python train.py --activation="gelu" --qk_norm=true --positions="sincos" --residual_init="none" --adamw_lr_other_params=0.00094 --grad_clip=1.0 --final_lr_fraction=0.01
Rows from block 6 of a small self-supervised image encoder, named by matrix and row number. Rows with one number belong to one neuron. Each number is 128 + 24 x the weight over its row's rms, rounded and kept within 0 to 255. All counts start at 0. Numbers have three digits each.
After each neuron's rows are labels from the 100 images, of 14976, where the neuron reaches its highest value: "top examples" is what is common among them. Only what is clearly more common there than usual is listed. The data: rendered solids tumbling over patterned floors.
# fc1: MLP up (model.blocks.6.mlp.fc1.weight, 768x192), inputs 0-63
# fc2: MLP down (model.blocks.6.mlp.fc2.weight, 192x768, transposed), outputs 0-63

fc1.547:137081114112136130127107124117078142135126142093135122111106132125149134098121135071108186136104125159120139119121076130165115153132128123127128146133141126160102140124133100117137131062132111
fc2.547:120160120149116087117143130130144097171103093111119135124135123108156088163123164150146081108172125119157111131097143153111125141097111162174114099133097139088089096114153116138113124139110116
top examples: light from behind the scene; count: four; blue object; green object

fc1.387:138134095100133146109168143082119095174144149128164096161116126101165117144145166137145129148103133127108098083126140152130148123144156127158115139178146091144123145134122167146147120143142149
fc2.387:190130104128083098090118101106134127093148132154120145106145143126115086158117126144113086115111132112121134115158089106149155094167136115181117137122131133131167104120149174132113124123072122
top examples: count: one

fc1.402:126110137140136140120139129108120152125139111119127093127178068124085064139114115139154109099174138108146128115122114124067107109138154119117114131109162135114122121141125124097141118106117155
fc2.402:145151119088115143120154140157129124119119114190148199111086145096168175138141155155077140156093141151113100127135141177154154124191116121161163145140111127154137141163145101142090114142142118
top examples: orange object; green object; its colour: orange

fc1.711:145150138128107157121138087133151110140172154153142144126113165162122114114137114140141104136085130098091106121138112142171154156142131154098125126088167063105120117135160137114114160154157142
fc2.711:118109141152148108156130116080152104089110095127114105082127108101120130158120085134127135151142122145121112104123167108083111113142146182110110116143161139142170157165141134156123151136116124
top examples: black object; green object

fc1.185:154174116133110113141123109127162116133146133146118091089131113063161140144142108130136147112118129118098099133148102159120152097137101132080107132174143183114082153100105130113137147144175146
fc2.185:129168138119134137080127157139120107176120118137137154121107150123080102102080162121144129112132135139162143129135124142118169164127144130152135163121132111187173121125108119124125112126135149
top examples: white object; pink object; its colour: white; its colour: pink

fc1.253:116145105133148097118131167145175134126137170124155129134092146124178095175134155134131097158121127113134145146114130104106109093134137154107104095119145170182115168117120154095143109117094106
fc2.253:093145119121136109079153128158104165124122152167128129134118119151141075168118080123144146149122100128099140130131142151140170120153145119152149125127110166130150164122101076099135113125082135
top examples: teal object; its colour: teal

fc1.539:089099165108127128154121097127109137090129125088131109115139102128120116120135136077151097163133157144109122152148154120100152156094123093168174130117070127165126064119126128117153119153138091
fc2.539:157136139158170164125153091121120136138139130140160116121157109154100138164156092117161138103095079127116117067097074104138132095117143144099151133132126166105119138138136155135112087079129114
top examples: purple object; its colour: purple; count: one

fc1.2:139101123140136099154102139133141117112119150104143127119165133122113101116156162147156081082137142116123130139149137098113187135086121111112119116105090127140130138101109116119132109084141083
fc2.2:095139096123102135104141121138139153127149110131119120128104117149115150128140103071134141166117115155110156116111133164173082135126121109118141166183174120137134101163139161159122088157138142
top examples: brown object; its colour: brown

fc1.3:127097163151147111098129140104120159177121137093155144117113152090112136063161145142107127176156116174132113169096145101124140144145146090185087176130116140165144133128118132107125134149166135
fc2.3:120100170103125171136114159143146100102094161116135125132127144080133140168122125124139141127131107102123121099137109112119167139154091108134154121148149186143176121156161107131141124106151114
top examples: teal object; its colour: teal

fc1.433:088129093138130110157107125107118092149135096157132131105158145133084153192139111154140140097112111110109128104129133110133137140119081125116115153111155148089119180117141133165087122122140169
fc2.433:130154096154144127121146135117136092145111164118149154139146108124106102120147130144129116148135117151130138147128112147105142149180106101114140107125123141137098109136084088106108126149130125
top examples: count: one; blue object; its colour: blue

fc1.72:117097146108118123128099094132108129136153155176165113124132142132130103124134161063170111117136132142162149130177092123109102146138119138143104129145128107159127156123134112159110166133117131
fc2.72:135142118152143155115105129149148145134147133123103117117132139104141203131159110143124113116079152143103148136093126108133136077127101131118117136129099131129135055122109126109175124166151101
top examples: yellow object; its colour: yellow; count: one

fc1.757:132128098132156105134114165159160132101139104119156161092159157111125131135112113097181115126137121160140089107160100125125168128158143159122109140091138129107133108150074147102128154107159124
fc2.757:153120115146153150117117128140141145125142154139134110125122067104120136144136138173100141105163145118146170129115131166153093121117112139137087125185118122116124142082140115139124091141173103
top examples: red object; its colour: red

fc1.728:137122088132148125133139127131141111087115099133133109118171110107143111163157135115130089097091186130138088122131106100111120103183161134102123151164142123098171150136113156157143118124131159
fc2.728:103082107143133149123164166131112129154142103115152156150114118104139160095086146121141125123171107134093129169102117127151121186133150120167134104158136099100089127147137142168120135126164121
top examples: red object; blue object; its colour: red

fc1.78:114131117117169124139123134111149073130123086102117166147122142170152135104119153128143092112161141153121124099074167096123097105166099152103140123126149113087133205109139163120139121130116125
fc2.78:154115091135098114136140099147116129147123141097111099108151129076099139165156114142068123121116115089117127152134105144127166165071103121145079094151111151147124099149105108136146132113118145
top examples: light from behind the camera; white object; its colour: white

fc1.194:135115147110117135139141131059152143132114111131124143109137122140111131156098108111144146130161120155123147129110082122117125115118130133123134121119141122146133145136126133124127138166156134
fc2.194:116139142136095143098147131139123109139084128157111077134149163149152131102176124135110130104097144097109121156163140141126134164135125123121151180113098125141118137129142127154122135143112125
top examples: teal object; its colour: teal

fc1.11:157125100129142142107097089134103131113117121121121104164135112142165092154124141111139160119108160089163145140162113119121157112100126097130147140128105145143137112120119134105108138099120179
fc2.11:159142149136136111103128168133146108116128134114168087103111148095132149085127114162106106144097124121149099174138106113111129107123120137146103120106146152155142131152180138150094136105108090
top examples: orange object; light from behind the camera; its colour: orange

fc1.258:064108102134135113124117130118117137114125104139108139101103121123148123122122143101127189124136130121179174142097089170157159115141135107106152119102126152075164149094116134128131110161137110
fc2.258:142143115150090109135119071109072122137164157128169110182116116137108125143127124133161094155122105108129151148156165103149090139114092092163151132138124124124131098165144114145145109126136112
top examples: blue object; count: four; its colour: blue; cog

fc1.140:128081112130167145148113096129092114117105117121150148102105111137145129146126109140135118151154156117120101121140125147132161102145117086146135093153130122124142155118133136098152155141111107
fc2.140:103107092145145140080109085113158141099090102148123125103109110092110132127087114110076139125106108121144099160152079156078112151106114173191146157114154147068142118147153126146121132146154133
top examples: teal object; purple object; count: four; green object

fc1.430:132140108166110093101120120114147142161148134118115141103144165112128116122112077137146098071097087067142134147171107130156101135129126135133123125120185126147165104116165081087116154158129151
fc2.430:134108091094149121093120109154144109113157163152141139168143128112108141127092113115134185089112146165137111162069133161144082120172120086140097149125101117147114142121089113127109148105145127
top examples: its colour: pink

fc1.79:101156140117117113098164164118148134099167139074106121104158157140129154160110118105173137183103130094116187107135136139106137162139106091113135135135080103157117136139136133130137172146170085
fc2.79:127133128129149152143110066130133127142119132124134131175124128095121122131155096115098100138125104144135136106127098113137130107120139166165132099126178134113108081125105100125164099110113115
top examples: light from behind the scene; red object; its colour: red

fc1.166:143095101170165065087138098097154122116065104114147108121168082098113128129151120140112107130122134120111151135118111187120152130158126138165118127124101133124116144167113110109164136130101121
fc2.166:110129133123126148133148136135151113168106106091162136169151121141100109137133108127130072099111100150117163133154165071165103095110155114106156095147115127147111129130080143126133118115143130
top examples: green object; purple object; count: four; blue object

fc1.733:113128143149113099140098095081102117165114182137128107101104153158107138139157096161144138134116117091129086124111127107113080170143102143152114077142136108090101140159156116136177172117123126
fc2.733:130121133103143162116168138170139109127121084110114122129130107135135109112086157115132139133138148169127166126146115168178165123092119138106094182092138133162124143124130125135080097125118140
top examples: green object; its colour: green

fc1.417:147166133152142139139123169141106083119125170137111162095115140134139124141165094123116125102137112109133143115099162077110149110103127119145181147129080163099122145131133138084128111144083076
fc2.417:079174073095158111111116129135112117102110132134101154135122109130120128094124128123107127120125126116170172160144107122137124124147133152121081118153129120123130148146121165114097189131080144
top examples: teal object; count: four; its colour: teal; blue object

fc1.67:134095133123118078177114123180163126164085117131086137151121115140128144120120144163111110140123131148098137129127135142157092105147196157156124106103107125109158151167134114133126128130124137
fc2.67:120134110129083177114121144124125106127143138132121077113167170087144138115112125094156133092134154147159083143162109139136153123117124089104109114115153127176130103122137147156139122151094147
top examples: light from behind the scene; purple object

fc1.563:087132116139178112116160115154154130114167136112133154138133143131097092114105153117125106110135154185113150145191160095105116112147097081125133144095176129146108076128160159147148149132122105
fc2.563:152133117102127144187147158129126158127128141139134118099139098125166164102167107150130126124127100088123103090101115152139122133136145156156142112151088159129154166145117132133115085129121152
top examples: blue object; its colour: blue

fc1.109:135139170163171117141083167151163129118145080106147165151117126144144098197116136122141074118136138101091153157148113129154134114120169141121147148144112155123123157122103135147149128139119137
fc2.109:116135134190179111157149119091159140157120115119126115110116118111111081094119111122157137095117108153128128143167153131125140144133090091124102087153123121118097148120096138165159138137129121
top examples: count: four; blue object; purple object; yellow object

fc1.299:119105139174162122107136161126173112138061172141130143135098138128133123155107187118164128160127135143089111129148171120088148154148174099113140139132118095119106099122139142135106128140132151
fc2.299:087113078106161087131120073108162143116099176129163116099139120114136150138117162121113111161107168137100138141118125136152118119115090155133106112132166112078121126110125088131097183162153106
top examples: pink object; yellow object; its colour: pink

fc1.705:134131104104136072109110070134095152129105127132110098111130130147107063138097156100106147097135165129164107090134140131126193140121114137127186131161111127117140163154113112138155137164150128
fc2.705:143118123126141115123166141106122162154107119139180136099112177119142111131148124151112086131159144118137100073094098118075143076132157109123143129169112100072166138156119141144129124151065084
top examples: orange object; its colour: orange

fc1.245:121158117124119108127126124155131130140117147126137122152118146131109109118157066143113086156142132113125143093165116150129087133105101127150110109182127097123103100147117112119132178140115131
fc2.245:103107149087106141141158164136123152164134166127134105085111106109109159125136153139150175110125075145131136150184137124131139124147141139137156102084120169160118094190077147122106076129107119
top examples: blue object; teal object; its colour: blue; its colour: teal

fc1.424:077142104154165142110131176114159120142158182136089140121140158137144118135137127082158109152140143107171095108101112113109104164099109103123148149136142081134126131128116134132129110090160140
fc2.424:121128085108102127167123097132131096129091163128138139112081172147116161152138124098132122121135094064123145124135152167150073122129119112114111124126167109137140142124107126118158106132127126
top examples: light from behind the scene; blue object; count: four; red object

fc1.230:175125124126116151078122140128148160102157152124166136136153126144134131129122120107113103157135087090160123157195132123116164120093129107117081126154064095105145129104104136108150167132131116
fc2.230:141082129157114128155161082109120108119101131135120135123121130157142086153127099141124117152133107088116106128160130094168099153104129152143158153152148111147140114168104092141134149132079128
top examples: light from behind the camera; count: one; orange object; its colour: orange

fc1.89:187116122118147146120117110136093143141111190165099099162122114148105129130143135101140130130140134144163165147124105120164127118116117136158093102086123082172126155129117114153150140108101136
fc2.89:130149135119076126110114151156107108127096132131127119146128148161106162070115132176117163144115117145160133148141156139091145120136101133106151134126092131111132100136144090120112182126108110
top examples: light from behind the scene; pink object; green object

fc1.511:154134130093123094088140180140117165133135117093164127177113143127128149124132161090117109078150179131158100115132064147152135107115158111122104131134115153130129147134134105109093100139146114
fc2.511:162083141141113092149114086113104104109132135154108181105134103121141147159124106146156189169091126150104162151114183108100129099130106131103132127115122098116136100111106147178134190115142111
top examples: count: one

fc1.717:120122092119133124169116082097160125107090152139158142098120110102155074149112090138149131077137147109117177127068141096132151156096139139140113142106156138151101122129116116140130124112145131
fc2.717:144151135136114086111095111124139075098121139146148119122125146132135121125092122115065125138188110109159116150135136152106077138135108114122110127109099099100164123158176149115104098101166134
top examples: green object; teal object; count: four; its colour: green

fc1.518:117114114110087144179060157147138085133149111118154150114086079160093155083129087105138145101161159116119144101148117132162131109140131145134158094118128097156166093129151145142153125116141118
fc2.518:117126167147154129069168131159086168146132153141124124121161138129157124174139178120128128182122122141164108118101113137094136144148142130122097119119129127104120125108157137133103158140106102
top examples: yellow object

fc1.426:129093144126099099153138122141116112169104100086131148154112114122123126117124154160089125151141130133114136143100127146156110118122137124118131152108105119107145127127107113138113118073120117
fc2.426:134122146103092143112146106146116125168207142157149139105143130107146126132117153137146124132127134116126157073105129149099106161126123167132156119116124111076158137107146142097148154157139155
top examples: red object; its colour: red; teal object

fc1.363:137114118108163152090079136116111147146130142123118070112129132091155166135101108124130117112128152155125133099098103142049129135133083147193143133132166099151117144141157149137119115150124122
fc2.363:148120130103137129114109145173139135126109081086114148163096115129133144143137055156123120158122142086106151142097156101105107120113112119142105089140113155123138167124106131150139089156142156
top examples: yellow object

fc1.633:150120177125109153152166153124153119096140163207149124105146140124153114151094160111137133107122147155131133106161124152123153128135146153116154152091103148109136119102159111126133159098150124
fc2.633:128139103114076154116121095159107160123144109115125118124125133136114142116152113132125123125129116132115096090131161149119115092140147190154147140138119099162131134125155121156116143106100120
top examples: count: one; green object; its colour: green; its colour: black

fc1.241:116129119138110149147130146119052096117129132138081138137159151123155142135154091101129102153162126099156086124090119151111146111085120104128135156131097110166113103095159118100100107123150099
fc2.241:100153120136151104135107131124145153125099129145151124171138160138136129127130141148153149136093150121112129145125135166146125121154133173087095102092115133121139160139149152127123155075108147
top examples: teal object; blue object; its colour: teal; its colour: blue

fc1.537:140141126150156141086122116167094127150104115114115096142123127153104152133127130114181126141092165125119140104071100161119123156128134140112134153167115142143134099129119107117116134121124099
fc2.537:147135107074119174134133140123107163158132139150143137127144145123135114139158117127125113109089128167105135119130129138165111136105135166098101127154156119139151141122110140141158158068117138
top examples: brown object; orange object; its colour: brown; its colour: orange

fc1.603:152151114101100129135108135104133110091143156071159111083109116163113145124158118132111162127128122121148094160143118100107135130146076092122099115144113122106159150076148139127100099143127110
fc2.603:120107080142127100134137151113126115120117110191095120124131139134178105105137127128157112140140152127115173135116125144130129099088165175114140151122140138157084103163114103117107156089161096
top examples: teal object; pink object; its colour: teal; its colour: pink

fc1.492:091153105124076149116124127129166123135112100079082107089129135115151127161132111166195115119153152106116134114139171123113119170110108136183175118123163115109154114102097147157121111102146147
fc2.492:165115161152163118127131130107137110141130123157168121155122109125112128112130114084055139102106103154108150150119098135130146105141130127086095131149158136106083154170156111116115103138126120
top examples: light from behind the scene; count: four

fc1.327:110153130116135111125123105128145059141091168125121151079137150087081175162124100155131066157168185132116104108121111104141099124165093121144144118081149109151128073152134176127129118154099084
fc2.327:126111145144142144085117119077148110139142111109157135137130102152152130171112158117128100100109164105079143141132119093120159113145161168144138134118104057118118140148131092087125122143135124
top examples: its colour: blue

fc1.50:132094161128098115130163161140180147125154172110148100122173088138073106113138148113149156182112164122123135106161133134171125150092085156135157106142150179117153140143093110102149137149144113
fc2.50:121155159088139135147130105105126123115148120116163140156127134083067144095183116114113110127116094133115147120110141139120121159085114170066138124149148150146092149126166157108094087142153171
top examples: red object; its colour: red; black object

fc1.455:127158167116087124145145100148205170136117154172123093123113117121103138150143113147103136118149075161098103126096144136133133109139145140150146110156127126125132094161133129139150136131113124
fc2.455:104156136124100099104137168127154120145124161139134133188121113119118119102127145068115162134109098116167122140134168088147098162098100126125104117108085091120094152145156133076136120084160126
top examples: green object; brown object; its colour: green

fc1.532:160155137133117155125088120103175113179107114143159108123110090077132088106101097080131131112134129159152161143097105172114161167142112157183112133125123111144092153120091089096098158102112129
fc2.532:130134064121153187102158141161104126149141091098137132141095132085123108137161126140133146110129157145096093106096135120092130145102098095105124102143132109162153120128080131134154150092127166
top examples: yellow object; its colour: yellow

fc1.691:131123120131092110143107096100163148135142117165109113105183129108142145128124113165111137170135129112114088168107111101145120134088112115153137115142093109134123160136118098163134119153084112
fc2.691:181167085161158126099133128168116091151138137084162139161098155165105144158134127130117105113104162161128133087124118147129152139095089129146135123126147120118122104117078175075099174120105162
top examples: white object; its colour: white; light from behind the camera

fc1.763:165109112111115146127143120124085137122096123147142119174109115158167145132118114153094078159079148089127074134109124148138075144150139156113102124116107111130125106087147108135147134055099133
fc2.763:080123160123146073125139117147113116134159113136113130100106145156068085131168181119124133106130139113100124103141091090127115151145128116173124170108143160150144099128102099101130159100109095
top examples: purple object; its colour: purple

fc1.416:111126121164148150139138146092114133129144127105162122128144113101141138110136134085124162114140088128111151115125162132136173131124124125143112102102152135109121144120133207175136139092086136
fc2.416:152124098089108105145177132170155127119095122115124137139137142146114109112136146155125102128117189123119110153121123098117112132121112108142145150165108125126094135124131091130130103141179100
top examples: blue object; light from behind the camera; its colour: blue

fc1.13:152106126084130108137116134105091171144132130118142135125126103154113141090133116101147122139127164121165110151103103139134130139141097127137115119158169145122156107125132143160136118132122132
fc2.13:138116119155138134121126146166132106113136125132101149134129142131140121134105163134130161166139127114104153096151141128087097108186159158112154138114098120143112123164127103095082155101137116
top examples: orange object; purple object; its colour: orange

fc1.203:112051128148099121131135080132140136121174086175126135169148107099142114167167124180134173134135123083101106109115118108168168113084127085108085149140132118164117136151121155160119092094111151
fc2.203:178182107158117139132152156145102124133093151112175115129157135161143131138090123097091112106099092158136105177094125163113116116143119145153123108126123134107135112111125146102161156134146120
top examples: its colour: white

fc1.153:108155135154156132127176140134147101160131097157093094121150138060113135135156112114150136141100113094147111185133147110115070147146115119113150129099139120145060137080113133158147121121118149
fc2.153:119147126123130137123100152098153124146160152164162111079129119133098120130152111129161153164090136126130100107106108146106108103097123111152076120090094204161139139134122102103178138174091142
top examples: pink object; its colour: pink; count: one

fc1.583:187113111133129116125136123117147140112130161129092103151086126140112124140118135120199113101103108105131085155104128133110141142136168140136140139172142117106126116115150105138118113127110164
fc2.583:174144121121127128119139154126145120142100110139131118104116154110152124143097129101124156151121115134156120135148168112151128162093150098128142172128110177153101147128112134139123147125102132
top examples: pink object; its colour: pink

fc1.534:135170074132120121103094133112130107158107118100099138169134113175097052146140107071167161132106102098135083104132120095098155098085129104133149147156141136118111131131104119181125090150132121
fc2.534:116091107117168156149130140127131137105168136176117137092135181109135130134118134185126128142139128174118083136155111118097160106091125092115109118135137130108186135161125148126104118138110112
top examples: orange object; its colour: orange

fc1.702:112186136122145108112118131130108131130146095132131105119121142174132093116126118108140166101157151129121105075141139148114165098129140139133113130177105079109117137084138079126161092113118135
fc2.702:166079122105123152114166145142165119191100153144120148133127095163144139163132140099133082125141112113125168161129095103158139117131136115183153097126105143133129104102144139160144173126142155
top examples: orange object; its colour: orange; count: four

fc1.621:125132136093141098158148109151154179125140150135078134119170135118129143107120133145171111109127131099126123097147124097094155157117083131153125114125151112143132097146088173119133135112143129
fc2.621:198119116104132129135170182098131124109121126106142090109107078132095087128127165107100156161114110152136127153103134174155092206152137127137117154106175116127126133090179123122112127133094170
top examples: red object; its colour: red; blue object

fc1.441:133119099147097144118110083091161147087146142123108086134146152097104144132140093143114156117167088131120085138148117103120120164116130111105144118076152124124094123129137126112118136151139151
fc2.441:139099134109144131134152146121108145135134119145149170132135171145160135107101136158162123132093146171112133114073143147110152111114134137124120128174106123152135146104163130116115099122110126
top examples: white object; light from behind the camera; green object; its colour: white

fc1.609:138088128085156172181141171105141138136144113093126076105106133093171163131150085151132125164103167149139128098105091156135158102124141150115116107127106129106130176116164106103099130091110117
fc2.609:130153093152119201083099099130138148095109129105121162130110168122126132126130196141141121163098080107137116133153133118120134173109148120092106117171146160129110122138154129123148121139145128
top examples: count: one; red object; its colour: red

fc1.756:134125112087133093099131106122106123120136124191167112127149078115142132139085095111125129089069175142163121176136122115129161142106086120133101123142127168160081138150157177124148131139133155
fc2.756:126141163118136182173115125136123108145089153115125108110131103119155112161132133171147111136175090135153145132127134108187094136122149137072134144089115112109110137177131099160180065117090134
top examples: pink object; its colour: pink

fc1.214:098163104154156167121153108081139137140165129101134118124141103159081122127132114105121075127092162107131083159164115091142156135114125141111104111111124125146124132136150114141134118188102128
fc2.214:116084122101147160133126134130106147133142135090154098120121154144126117066122152116120122119147093132132138106103154178110097081119128112112119142137070123124113134147145104104108120054192148
top examples: count: four; blue object; pink object; yellow object

fc1.279:144148106121151124135117095138107124165111125122109115110132130176088089163132090117129115098137117133164103166075150128115151119129097123124149166106104165076100139115139092125141157084150149
fc2.279:082110158124115134109125169137100104093128191126134115144087132089127169122117119150143135120094093164107134120178131129118127135102148135148106075135131113163156151144126128095108076144105084
top examples: brown object; its colour: brown

fc1.523:174117113127087105123078103138077085131144134182131095117125148105137175158118128104142104091153139089128125134139126140105140190122158122127109108133157107145152126120132154124132174120127098
fc2.523:142075104102138084138127092151120122133140129131087075106106141129131117125154133119176093141151126094111116147134112145132145137108113147101123148133118121142137145111149168133076155099080114
top examples: count: one; its colour: white

fc1.654:137081166083193110135126168129136140096147174127144132146141116168078120104145181158149141153130115147109149142112173089139156121155131130127128098076127157125135091118152156091145127145135106
fc2.654:094147157073116122141144086110166127165190125127127103119140140143122150110177117139117132121135152108142111123110141156160108131182129144078108127091124150120177118135148140116097142122089144
top examples: red object; its colour: red; count: four; blue object